config.toml
horizontal_flip = true
activation = "gelu"
fused_qkv = true
steps = 13200
batch_size = 128
Rows from block 2 of a small autoregressive pixel model, named by matrix and row number. Rows with one number belong to one neuron. Each number is 500 + 25 x the weight over its row's rms, rounded and kept within 0 to 999. All counts start at 0. Numbers have three digits each.
After each neuron's rows are labels from the 100 images, of 14976, where the neuron reaches its highest value: "top examples" is what is common among them. Only what is clearly more common there than usual is listed. The data: close-ups of made-up surfaces with and without defects. In brackets: how many of the 100, against the usual share in percent.
# fc1: MLP up (model.blocks.2.mlp.fc1.weight, 1024x256), inputs 0-85
# fc2: MLP down (model.blocks.2.mlp.fc2.weight, 256x1024, transposed), outputs 0-85

fc1.376:505496566489447426473538464476489488498511500472490514505529503523522508511511518539524501483472480504511536463486521512507490507517504493452503510520510492485435499530489547488505517520503549491513487512466523488522465469517532489514510488469503503452519566
fc2.376:471503493485519518418495498503484511525509501530504510482528476512490437522529507448495516495522497474512521507459483496470526455526498544555505505477506473532521495497522537519478457513491485470472533474554514449538479503513508488502500474490501506474522473
top examples: tiles (96 vs 11.2)

fc1.245:513502499492532468444487462448468511493480539463525522543482500529496520511524462507481535425504472472496524486438527481467473503495520461524479475518501508502527505535514525490517490480494497533514498516497489559493489500521492506521495459485481503484515482
fc2.245:549531534526516506488505469487483477528524503494496503511507481479508522531522457522456511484499475497502491504474522500488525501517503482502450528506492474507473449521534535508513495505496494491538479480480494524517521472505515548486503495514475521492530537
top examples: stone (76 vs 10.9)

fc1.489:504477506483477514469441471504525508493476537468526456531488531501536531499470498538504488481495460474521557485520513516494494519487482524541489493499522491490488521517497498452490502487455504489530549500483482493469510500499545490526505494482499501476463552
fc2.489:479517521491510449532481488544483477504539487497519496447535494513520492493507476481522514528507503497490472517496529490464490489519531509496479476498474579498469455514489514492514494510532500513520449499546507560512526506448448504500544511468516494486520450
top examples: tiles (100 vs 11.2)

fc1.506:524480429459530480535528535522479507461491498505541491531463496503504505497494526490493517498502466500515465511465476506467502502475504519511480490494508481493550499520501469511486491496502511490534512451495476447486482537501424445519531494477502492527513525
fc2.506:515523529538517480480448514564467478513506476505527497496514461433460495492509500522522485496477496483482489498520536520492541519513515492482485525505469508563525478522502538529457530479499511531529491500480464455497545511494540524503471520517493508475504485
top examples: wire mesh (69 vs 11.2)

fc1.727:467514524501522499490509495462497512456460477471474516495492480540541492505535494493506477498476508483479528501483496514520517504466518494548499463513495511532474484547483491488500503461482546559485513516501486542494497510483475480504486467497509494518508502
fc2.727:470519499503479531504484515455518520535548496469488494503474520533518524470498476481489504540489473444469478501449502511496502499477487508486534490499499500468552497494518572505485516541524497510466508534495496468471504519492536481512492490492526492474475509
top examples: wood (42 vs 11.1); stone (35 vs 10.9)

fc1.421:494535524516477517515477457538497448518489523526497482543498541545536546461470474509521489442495494520502480495535492531505491525489504494492464470494502515488469495486494493478482430479456530494474526468477520505512493477446488504510506494451510527550507494
fc2.421:474516519475530523486520511484529534507498535472513497503496500489472508509482471504496506542453489457556458515529539522508508448516438494454473516497527494474516477534525505527508487517508499480501513490484504520524487479459479456510481500466515511514492448
top examples: scratch (98 vs 11.6); wood (37 vs 11.1); circuit traces (32 vs 11)

fc1.496:512503523509497515535521494540476441487458519471523464512459488496504539518489485499479523491466511507471536502509493502490519472503508510491515503515501510482505479512516508544509495504455517509511504445504476515536482490538513478499500461515497538515471570
fc2.496:489516495471536470519510515464488565519536503459511475466542503472457497479499468447483481502509510494524485506500489493494483518475532548470523532510502489483493482475456530495504531493501467517497506465510506522515489526521527515484556480477506492518488535
top examples: circuit traces (55 vs 11); wire mesh (44 vs 11.2)

fc1.314:502530467531513477499513514492495521461510495473520475463510490511487505523513503475497458483520481529503484495459481546476471441521503493497474499509464426498539467517509529501466502511482479543511526504527490527498543480522512480477489507489489525529500487
fc2.314:497512506506492514460514479484483496501486531537502506511518497495461421484528491497502510512525506533510483507545514537499490505508480479522520476480524494514482520519457455504540490509490527509488488462567507526508509518503533514512531494532500499547457470
top examples: wire mesh (40 vs 11.2); dent (37 vs 10.9)

fc1.716:514500468508527501499495536490445495496537551486531518498452482530490485483505511516503488469475494524560468488491489491482489517477501478494498502495519501535480492474517476534479512491514473488573469517468502480530529495476488505506479468527492531485456529
fc2.716:493525520507517536495462554469541524522516493496506467507498451501461524497532521524478466487538527510507485490474470457508514468511506522523507513506487442527518462507522456500484546503516507495483539474536528494537505518462497486458505525547495491514526484
top examples: circuit traces (81 vs 11)

fc1.336:483498514476448477522518452521506519530557498456507484537483535522547473497507493544520482496470472496471494521483444491499527519507527453468450477534549457548518520480480496496502494511505486484498455499484496488476453527454551478521479535513503531429475492
fc2.336:476516480449496532520532526497513490504484498513543474500510472476487537486480490518502445528489514530490406537512498513526511483483492513453482518516468551464521447491490539509506552513504512474511463501481531497498515549496512514523526469511477474524501468
top examples: circuit traces (80 vs 11)

fc1.665:512560452507522448544491532487436498540442507477525499514468531551499537465467509497528458491510489496497492494480469496501455470533527533532475513558465479530492479508493469505483522492508495514513519526489479519447471486526505477507457511481532509494497504
fc2.665:473558468504510435506516473451498482517507514489486493514513502464512493489476543525547482494541475484482475502449467513513470513510509552489505473459475474551479541482491513509493483507527502474516506508489496531499488521475463490527481473504543514519490573
top examples: stone (42 vs 10.9); woven cloth (33 vs 11)

fc1.578:483516467496502511489492500503509490446504504495502491512456543505497534475492494477502494519475502502518506527487526468506498503533473502529544505509472490487552514536499466476508457484465487480514512506449495516466530512517454485524532455522501511484521472
fc2.578:488493511469465551510504442497503530523538465503519527477519462503547536522526533501514527464517483488475506517490496504469495476496482499507461470531560460516489503461528524474474501522489507482516470526500514487533470536505539482491488517504453512460488482
top examples: tiles (66 vs 11.2)

fc1.285:492541480524538479533490451499494473468520501489497513484473527541516521475475523482509463471508513470524513484486513541484486543481535497506480509499466478518514515517493491544456516499490478485535478511478469551479538509490511503515480493489490499500497519
fc2.285:506501511538480529564509476490516487527477493492445514512488486532535510544535524495490478471493496483484514481503477522468516568488527456495508459522471496469534494522500517481489534506495480472494542504481489524514544477474493497533512476462519478568523500
top examples: stone (97 vs 10.9)

fc1.98:504539515503509521496470499490453489493507521487493482531470493550524511507478496499520465467497499514511479476505489471542424512505520499512525491488503493513480505459513507486442476462488488488495497471491533498526504549457506493519475523478481478505491495
fc2.98:530481514476490457491467521487513548481501560506538545514461476498515468511490454501523528502469463505514508543535517510541471476549479497488545490538480458485519496489523486496526549523495486504519527487479561503528477524482491463488512499476447498529519483
top examples: woven cloth (38 vs 11)

fc1.211:511527450496483493533513510446483501492504466447465498490538494462526491497525470525496503530497479505515481540471491508533499493471541533479494456549522530536502467496474505478462511497491480481523516496478515521502492507510513463560497482496575499480481485
fc2.211:492488505496466495490471510557526503459479513552475510466461480525495455502513522513516535494487471479499514473495488523528534487481472498541529469517511504529498535518504503463526488474491523493499523543536516504526469493507486493519487535519525533509511517
top examples: woven cloth (58 vs 11)

fc1.387:518497482501473517480503541462475537510509530457481490515517540485525456465511506525518469509499476491506489526494524501483498491498470568478512520508518480521515444539495476481482523481510447489509536490506484484496480489528492442561487487484556504473495489
fc2.387:511514535524530515474485512540508514532489522551514495487518483478471483515489548518502513498525520537494493476524527501462516500489479523541503510463503488505474493491488516446496466484528478472521525516514491411510497514505502475472506508456518498501476461
top examples: woven cloth (53 vs 11); carpet (45 vs 11.2)

fc1.193:515518476506461462479539477482438487502505510499526507517462468502517461506541485477515491511483482521487487525507503475487525493525530495485484482517532483543513488516489505524500481505521485522525464530451516491479527520498519463522480460490536524488465483
fc2.193:502501477474518481547563517505509480536503527486502468497532506502575528481527509441508477493467504537504454520483482510473496522508509528477552511504475511498491487514491523499506523450468468558463484481450516521480521520507429505486516445491518507549473463
top examples: woven cloth (51 vs 11)

fc1.338:482495531504513460483453481509531527507473508460493467524489524551515531442464492504509503454505429444500509462505542558513469536512499513480492485470530475508479497487502477464508473466471520487499521532517505492445473504523479490513476504486511514529486560
fc2.338:497539490476480475469511487518533497512524489553489461488554533502522514486484458494502468512521530522489483536498532477483532503506506549529521512502465547526438474446487539470462474487532520507467502449524535533503481501484482483497461519488521524502512430
top examples: scratch (66 vs 11.6); tiles (36 vs 11.2); leather (33 vs 11)

fc1.651:496549485468512442518507462474470509498500527518525513487472452557503526460530476490503486543489491510482485524507518478482529475498523495506452499527504484537488504456537495539477540474520507530544482538466460551524487484499474448494475474510483497464474511
fc2.651:516515478526516497505521479470445500481507500492514535462533504550500469522531527518490474509494542538518454562518480513510495489500497516465471516505505538522518444489512502483485545504414493508501532507498490544475494517510531502503474489500486508482489494
top examples: tiles (96 vs 11.2)

fc1.539:495533538521529481472471502474486506503480493502491448471496511512504435485503512429493466504520484529537525501492516516452534520495517548504520503489519451471521450530519485509500540483514447535487509529503494519475501509489516485504482491474514510525498522
fc2.539:519498515507497454451525454500450528528512572545502477476476514477507520525471494518458485519531500540485482554519529541490518508488519490486511523488525531481501481465528475548496527466512529503469502523511519530473475525460564498462462483494479483513504437
top examples: carpet (53 vs 11.2); woven cloth (44 vs 11)

fc1.133:470504516540493458500520498479466518452539514475521462473526486511537477490499512473494517506506494509555483535508491526537469463487503569558495478551519505518497458514489453501487507481528473525530469529491506532522569489506509456501506449493514489491471505
fc2.133:498498506563521467475526502483473448488550521513515488478542490486505537536493499538453516517497524505514448499508522464504495493516489506526458481492545516495489481498501552499474491472515487481479494524500471531540485501502491525475474574510519466500471517
top examples: leather (72 vs 11)

fc1.35:465478484494497444492530472508480466498476541474555477533532493511510508485529497526554479499492484515494481486497533525483486511474490502488484430505534504505497458539476493507503513482532485538491486499484515473474528552519514495475548467471491485478461496
fc2.35:486507509506481491521515497488416512543528517495547520511537500494493482537500528539519487529479507463501454498474586540520499478469465468500492456492533560475492486518512471544502528491504496484489501526491490484463518552509502520449523467492513481475522437
top examples: leather (60 vs 11)

fc1.52:459506538520488481518458451486489500518494531493527496527500534477530474481503496522482473476484491474494514544529525546479481549509502489533479502527479492465479509470501500514501485446483467463536460521526479566504495502488532497513472519498503508453479512
fc2.52:489536502484519486455527463478515502495535474474497546473481464488504515543477476462456495509526535498508481469499494513527505507490446515566476498502524479505506477520516498560495515520493522504496456533489498512485519512475460500500479568493505489529488522
top examples: leather (99 vs 11)

fc1.48:517537451501518496486559506512497477486514495460455505497472477469499491495554509488534491503487469498467503547502527456483513484505535517484514468493502514501511482471492517492488477448484463507524459526412506501508458501537478495480487463504512502503476449
fc2.48:497566480508543540506490548513546519512462478506473507502482534541515475523479521496517470479500492465492514478507514536479513521510473505521580504475478517505485492506468505492523527492524513471477492477515467435503496498466495499514514471498515499521520502
top examples: brushed metal (79 vs 11.4)

fc1.341:485495519481478464467474481503491508511473496505501479497498485511542454472472507533514487500461478492476502534507512507515500535559484523507506514472461476481464519472487495540469501475546491533463497500496445552521505479504507506505480519519494519492454492
fc2.341:468503506469455433498488476521508475539493516508476494512511445493488483488508545475538490503510465492536442467514455485469465498539514536513492536492442532502505530470521501526470499520532485492510487541505552455497486496519465491527527513502519506475491500
top examples: tiles (95 vs 11.2)

fc1.568:472545486480472476513517490463498519535544530485476479548481507556497521510445467486528497497479510504494517470494512493508484495513476463479514529488492450494497469532511491508490495536514515530474489495524533499511491480528535491478478504463513475453487525
fc2.568:462524482567460509474559444496507488540529530510538467508504533526465505496509488533514501510497468468476506506530525488508517467498497488454484508468500513509517482523499549549523490520479521480486495489474484488497509491508581469502478498506505498545472499
top examples: wood (76 vs 11.1)

fc1.351:493508480506467496508462529496494475522468497493466431457468529536537540533513543518482454484495464495537495521509486521524465501524529501481469465503489521531475533486492507465484498485500517486504520483500487498496464507536533462488524467499468500534511488
fc2.351:494531471524508507523499500504501474499491505529458469452487534488564467534507502447489476518513517518504477471488503533528497501517470500519477467517519500544480535536497477538490499479479474501484501493462507506535507517528494501496531509500475507501467465
top examples: leather (36 vs 11)

fc1.638:515491479504446507476547496487491485487498509466521502564459531520507495504521487483489504495449499529496490554515505489489489534456508496485498472506484529534506466474483510487502482507481502510541473477467539467467429498522551520517496490490496486501479507
fc2.638:460536508505523533507465526511461523473502489516467478516477437526508468509468525502525505482497478488490516456458513491473499480476486503514488458487498487546518506538496479510475514506492526474507533555554453492520464491471491531502537501507494464504518505
top examples: woven cloth (46 vs 11); wire mesh (30 vs 11.2)

fc1.250:492487518490486479468523498447463487522526551521491507531530531558494497492498494497513472494488518522534506489487467565525507450499497466470493479505474465491504483537464471470492481535477521497498521526500531509487472486515554505477511487485497521447497564
fc2.250:481520470503457517498547501570432495510461490522471471517525527525524511570514500499498491490535463506497495448559529511524485485501525483528451446531542504491457550502497554523526455498486485517472570485497511534469440489502561504491502480497502498502507493
top examples: tiles (46 vs 11.2)

fc1.266:506509536533476446518517458518482521517517521496512501547460539535530497504525486525494513507494451513491511497500514509504506526514511523449502472506485519506471517501523511539531506492476484532479503460480518513514487491501472480513422476511539559480463477
fc2.266:469486522478494512469511489536522485531514486491519481465516477527532523499541498463481514497523538455536553478476462508489536503506491475531499490529530476454483527556479506492511517491493496499462525513483485583498475506559492509506488475483495502572543525
top examples: wood (41 vs 11.1); wire mesh (40 vs 11.2)

fc1.120:489509482501483455482484499519510498454504510487506469524509485507514503515441443524522526504451508516486499469492465523568504489457474502538479450493519498465516516555476469490518485430494479499465526553504501544493492496451469475497490527479537504504490555
fc2.120:474467534521497482506506520482496511529482511489490512473446498528516542496529476489533480542493534486456513524507504495528513526495487472540466468518477486525468493479524473480533485532485484552520462482497465486491500503523509500521476517483497535518509482
top examples: tiles (92 vs 11.2)

fc1.637:481530483494499522523474486496468488494442504465531463527501521531523462448524515493508457517492477549519486506452520501479529473544484498496527497545510507497498497500515491511479470449509486535481509515471474511464522487520519494508520501508513484491520517
fc2.637:494510498497526507510537468445503474504542497457522506509529474513544505529497508468536491501472479517521468505475447463482509501481511447465484538525514497501488500549540491532482524468498493499484513512492463530511503495488532480488506493519512515510545508
top examples: leather (99 vs 11)

fc1.384:514468498483543498498532470524488500488497537504507518546485508506523493489497494509495506470463485491507557503485485504554521548452484492515484451545503469477463531515506454544520485522481491491495507481501450552482484492520504502498477482479502509475512527
fc2.384:490494483520497492491479567533510549459500494506499519489434476514519518469518483517523582530492497503480490502488499513492512478488506501483460476528511502480497514506531495484519479500482517526480498521500523538489476479538488486508469508506519525507494505
top examples: tiles (88 vs 11.2)

fc1.450:494521502498551532553510509503538482511484498509499465508520512529492531527483522496501457503420486504466486495544470505498538515516500497467489484505503486472518502468484509492499501450499528467464531489478470553511514488482514506502480506506507538492448463
fc2.450:529472462519482495433474496543492497528474510457485495497556500476523535530506493516496496461502475455519523514469466513512471475493503490486486495486510464516494521505557523458468466494494475476480528525505472492457489496489485522535469494491504463496501542
top examples: circuit traces (91 vs 11)

fc1.386:496502492476512511499521519496536511497522561521483508448507460476549471482494519496521480441479446498518526485503525518487452514487495488490453486502481460546499520511502493519516495504514519542522471495517453485513533481477457525530496471501543499498436485
fc2.386:491491481528474509495510545478515507535485480481477527484484479495495454494514533492504474498492483482484498431481495467512475553506506506464500501523502485535534498471490544542505505516519478508490514540488514482521509501491484472461511520511544486506471496
top examples: carpet (33 vs 11.2); woven cloth (28 vs 11)

fc1.609:477493506446576508519542519498496483463501481504495504490518544549537474481506494525490471535465475547512507505530527494514482495510483499493523506507494447479528499494546515516542468505488473511519526501476416527466507486537538487523525495475488498477479516
fc2.609:474487516501498495474479500503561527532503520478518524498533419464498484528517492508523517484461503505525484543450457493489493475525505549448500507501452518524477446476486488484455484494470538466509440480543495508528486501474459511468516537516519505509488488
top examples: tiles (96 vs 11.2)

fc1.577:492511482496541486478504520523497488512535512480521462510442510502519520474510498485527458494509439524519510485492491531484512530538520477495499486519463443541520488517498493555502486525469512521479499484484527459473535477462463484482490469513511502480482455
fc2.577:484517517484489502521495531595519503525502529492496479517431522501519504526530514501502524481527488496477468436492492467466507517502476467501525497503475503471489525495490515517568470507523488479452494489529535567504477480496491461520468518496516504502464468
top examples: brushed metal (93 vs 11.4)

fc1.85:514538529526551508511485499477479501467482513470510493521480508493483509510474480499512491465470516504488521524492498503549474496514486531510507441531477461483501470476528492485498529505495507485518502468501482510525500548463492470472488497455495496523504473
fc2.85:523491484493488503487460532529537481502484549505532449491505485487527510539459491512520563548455481525477522507531490518531500489519458522519496447502484504500495494499496527444513537526500482491481521506477505449508468516535462466520486484461470498454523509
top examples: woven cloth (62 vs 11)

fc1.361:505481472508470513515469528512452559483522509498498475498496510485553518477527545496508482476450506466506522536515494510484515500502490499510503539491481471546539512488503501457539532506470426491509516507506501478469463495519552467539504462497510520474483498
fc2.361:479472495532474511469544473527472481464488497539511517488491478456467489486482506489495508483513529518500545469542491527528550491504515492508487519494507500508496521463517535506520526510498492502522503542508501466504525490482521491472478488477514469480495501
top examples: carpet (72 vs 11.2)

fc1.666:490500511482491513503523565488493457514502499493458472523494494499512486466447544497505532487495441493485503531475470528497486525511490537525525512540436497471549495539558489509487478496490496497482515451486510533513505483511512487512477493506500537491505499
fc2.666:488488438529493503517522527527528534485508450457444492543466528566522530478480528513537498467527450502445490537492463530471510479485515491445458509489455519524482450539515491501475504520497482535484501498502515590516498492490503527497469490497531475473545510
top examples: circuit traces (55 vs 11)

fc1.201:488512459475528537473509495465508472489527482485486506485544514513491523484487519480500519485485512510494496489518542482484476522505507458517528482469536514515524486521483514480473486439468515546482475544509531505493515522491534489503512503517506510499456521
fc2.201:502517482490505489496498503517482494505501517526502532536472480443490517461530517494542519501518470505539504498460505487482474459528463518491506529479486462510478508518509470511495471547500497485522515526495523489552485524531473512539532529512510510501496465
top examples: tiles (96 vs 11.2)

fc1.365:469515505491465474484480451508483513512411522497472459563512460524501516444459494499494452466484504441501463430462476536519519487490488502481500507509463488530429508483535490520493484440487508522520505492500474505517522501532462483486484496465506508508507550
fc2.365:489520502510480476493521500523475460510526556486510509497516552521519558548483492510521517489496490540513498561529515542520503477479490488464536453501523478515485465458506519471497509482528503476472527498519494533494473498506530529509476511505516504493462441
top examples: scratch (78 vs 11.6); leather (40 vs 11)

fc1.447:539541523498528494489516549446527511487497521454520482469512544532507452485524507479492501492512494464475477518464498493452465534483494510485481478479510467546527486509504508505498522501505509482558497503428487483473487507558535458503501488519484526480474453
fc2.447:517531498489535537460511466460504469528485485507505476530486531522499483503494489503522479511495497509499484466520506501447496512442499502521492481483506484499493496493499506511469500504504477464465538551471446494477470519524521512504500476468494505469517436
top examples: brushed metal (48 vs 11.4); woven cloth (32 vs 11)

fc1.349:437508491488482506517498498488501461505523563498514461511480485494538557506463495496475486504484462460492533541505506518479509519539526497505483504474491507519515502524507482504509512492481511479425483517466462490523488513488539497457480503496474548491522530
fc2.349:504471433493517512470508494463502460477528528525511510533521524500530540540491512479483545486473484505541485436489532462536499492503495494518531530504498503525523470496473542485510495491504516493509526472511544561509531508457514510467480520500495506512484507
top examples: leather (48 vs 11); hole (32 vs 10.9)

fc1.615:507517476510500487512502545511487477505454492512518494517493489483536506459511509459478487511458496511500485531468484518497482527507490539490506511506479475503488461490500502520440519469456526484505504496530498474483474486532481500531525495475520501509492570
fc2.615:483511523469509493576490468499450483551514483527517457530485547478478486454469466501501505516499527522504499431505549479517527519474549494484469488519488537493504510499465494492527517536580492491528513478488542514459495550484507490523538509461481534470538512
top examples: woven cloth (36 vs 11); hole (31 vs 10.9)

fc1.21:498535421512486484490479498510529489498536502485513465529494508502525498491497492499522480558467475525519476512460523514498491520519498508477478501506504471573462476538538537556440518511520499555479508519496489461451536515515513467517503499499501525492460476
fc2.21:507538495449508489500518478477439479538522531507513463512482445504518469537496514454518513497483477523536498476491486526479488489488500467544499489507497481503489532557490493508509496494516499510494458539510457482483496473532532476514504505489518503520471484
top examples: circuit traces (84 vs 11)

fc1.564:523543509470535474496509489479496506450526490507554528519513538506515507469491523524517481435505497481478477476494531488504505513479495458501498481512522458543499493514500513531475482485473539534530468507459506492527545532515516493487509480445467507477486536
fc2.564:550500540523487534528511482470505543477494500475460490492517464510551515525481497529482492477468483516455506505547489477495458507534514487450500484526480478506523470482523496533498480493504511514468515441552499507526534488458470502481531495495473485488524555
top examples: brushed metal (88 vs 11.4)

fc1.581:504517481466509503490486506515494489475503544513536463488487489592537499490490466515519459501528466520518526481501473555513506505511511530507511512539487501522499450543488493487468522518496523563519540551486436485508515461540517531468523512492471513490545514
fc2.581:518519511535515526463507464499451530488481462483465506491491534477442472543470482436483474499502526485522535544504498518508496467521502531484484501505541487506501466494499489501467518495514505481496531455502472434488480483516486552492489492501460505516553545
top examples: stone (89 vs 10.9)

fc1.486:451503449485506442512512482468483455493534532500489488530524516496531533499456516525508455474480455477480510519500460530467504515489492477522459506464525515564505496507525468486522501518465515497487529441505493505468485499512484477487485491512555527476483545
fc2.486:483466509478492500512537434515540515506523503457479523488480490511519475485507536483511485495479442426502534500504486543505499503491454484506488512454543492531480533529514492515544529501490488482476551508514483497530463510519434491474484536477554488500488501
top examples: woven cloth (59 vs 11); carpet (28 vs 11.2)

fc1.599:484549510484497498533533481457473496478538528512480462499510541578490544488518467498499473534488473515515538519456507515488548495529477480504495514491494528494508493506474480505522465514534493474532539457476472513515536510509511485530472504484480565529530487
fc2.599:493525513481498485502528542498509513439545514470491516490482542527536511475505548519492540545462514528513457509538527500534505505508500503496544490465519527550485501496536552521489509497510499521490502495504515574520445501526526499463486497505515483505446466
top examples: wire mesh (56 vs 11.2); stain (50 vs 10.9); tiles (42 vs 11.2)

fc1.135:486512490475516460516508490490475510472498540472488539531531506524492527517494496489526452493487470503466493520500457504499484488505477510435469508469486530521508462529549449514486509468491519538508515499496443505490516475526512473470476470464510503541512506
fc2.135:471485501505508513509502529531515539512507518507514480512508466526485553526521511518527474494494498514471502529513498490463472497496488496481505484478549487465495474539492489489529490551503497525447475485474512466515442507496475513492495457455487494491510520
top examples: woven cloth (45 vs 11); wood (36 vs 11.1)

fc1.39:488509510469536466480525497493444486460479513521499505549509491501503515493489524517543479485476502545507546493531532526466492531454520505513502483493481474500438492513472491475468494495497493535494496486509476548489483495476513494530489491491487470463511524
fc2.39:498451481537511513452514532496508538525528487457488540499481520535522459504504489482481511513488457447492478565480499483542471472542517489464517566497512516523523499456502522552512507570485516509508472469462502496501544504506507463519455504501495491541468482
top examples: leather (35 vs 11)

fc1.213:488548536478504510501476491512473476533539516490484511530468509529518507422487497498509483518479500495509511493502523558507488504510510514547500509478494518485515518534469467504484454506445497538464506510513535541504487477526466492535505476509496518522495546
fc2.213:477503477464512516456489503518515472478518484553534450529489470516493496460491506492542507496512473519482489505482485537515478476504472469514533470483544525482457529495447468541501480471509479496429510511490519492489515543499515463525518465511486527504546509
top examples: tiles (97 vs 11.2)

fc1.23:483545491491541456528518491509475451498537499505469511515509503520532493466484499508490498520510448538493493518511495541475499513500526521450498485487458445460524509512512501501469507494501486543510468464457505483472521525532493452484499484510555520503513469
fc2.23:506499510534484483488530497442484496518497543553483486515512499501518496531489493551524525541478494489530494468467516545545547525507472530469547526463517502457509502518528474504488516500522497520498475523467496444494523505509463507501471478508528513488526493
top examples: scratch (39 vs 11.6); tiles (33 vs 11.2); leather (28 vs 11)

fc1.545:537545490488517494517486514461440515506529507495470482459491504490519483520516531474496440487496504503532518526505492504454500570467514534493481498501554503506497538477495469501485516480480422532507489512472434522507476475526530503486464499513478518513487520
fc2.545:515505466524475509512527537542541498478444530538490515507476503488414516508469532508501498510498496487527490502487499513461527448490470539496531488492511483485518498495519482491526518473506542500477518490527556491488457511504488524510484497508460470562496438
top examples: circuit traces (66 vs 11); stone (31 vs 10.9)

fc1.504:513524490477505454512531495524504503457484517453542502514516523484482518475499457463503467552508500546474501501438535496469532484488526487507498508514518517531506495522520455522509506488563489565542507518440509486490506488541554487543491493491481505497500524
fc2.504:465539508495542501524510478479519494517533500489543497475531479482461439529445566485514466533496536506518487482507537537529523509487526498519450531488490506493530482505501488525499499496526515482489539513491441513493495463536522508485472536489516478445505517
top examples: brushed metal (58 vs 11.4); bright spot (30 vs 11.2)

fc1.53:500531536469523531504473511492500485496498536469487538489490539569519515483538489489494457485522462491472498498489498518444505518491535529458480471508508536478500498497547473508512464484443502526526529494491474471445484490519499503514489492504512507509515554
fc2.53:520529473520571551499503488487529467503523517499448469487498521527484521543497485488491459509494498507478494496533507522487498510509493521510513477486552484525484490462486583476466486469522547463488539457515475467502491489487525503506463501480526519490488492
top examples: stone (71 vs 10.9)

fc1.536:502521445500567464566537497493504511462489505485477462526527495521550481514505459515537501505523468511483475511514544514480501487505506479504493465518485512541495501548480449499506490461546514530479523482471512512492471507524517490524498485506523509498464511
fc2.536:542540454492464536516480558501472488525469476512493527509556511526520505499495532518488514503518527481520478507520518509542476520468524488511471504493460505502455491454480539460488475508456495462501478482527531538495485497458526517532462534500509509479458459
top examples: brushed metal (63 vs 11.4); dent (35 vs 10.9)

fc1.273:498490481557454473499551517459499456481542499504488486500563555523507489468490530502510523508453531493482505502496473516432545509526519455512534471491472487519472499531484531531472534509494517497484495460499476511542518494489504493491482472500521491494475508
fc2.273:502501509489431533487517476508486542528498530504472538511540520485514518518482492513473517513491503498495473508496520489517512432491463455504502495463555471591463524506528510522468519471452532485493583477529498476511509516507507493496446487519534497479498463
top examples: circuit traces (70 vs 11); bright spot (39 vs 11.2)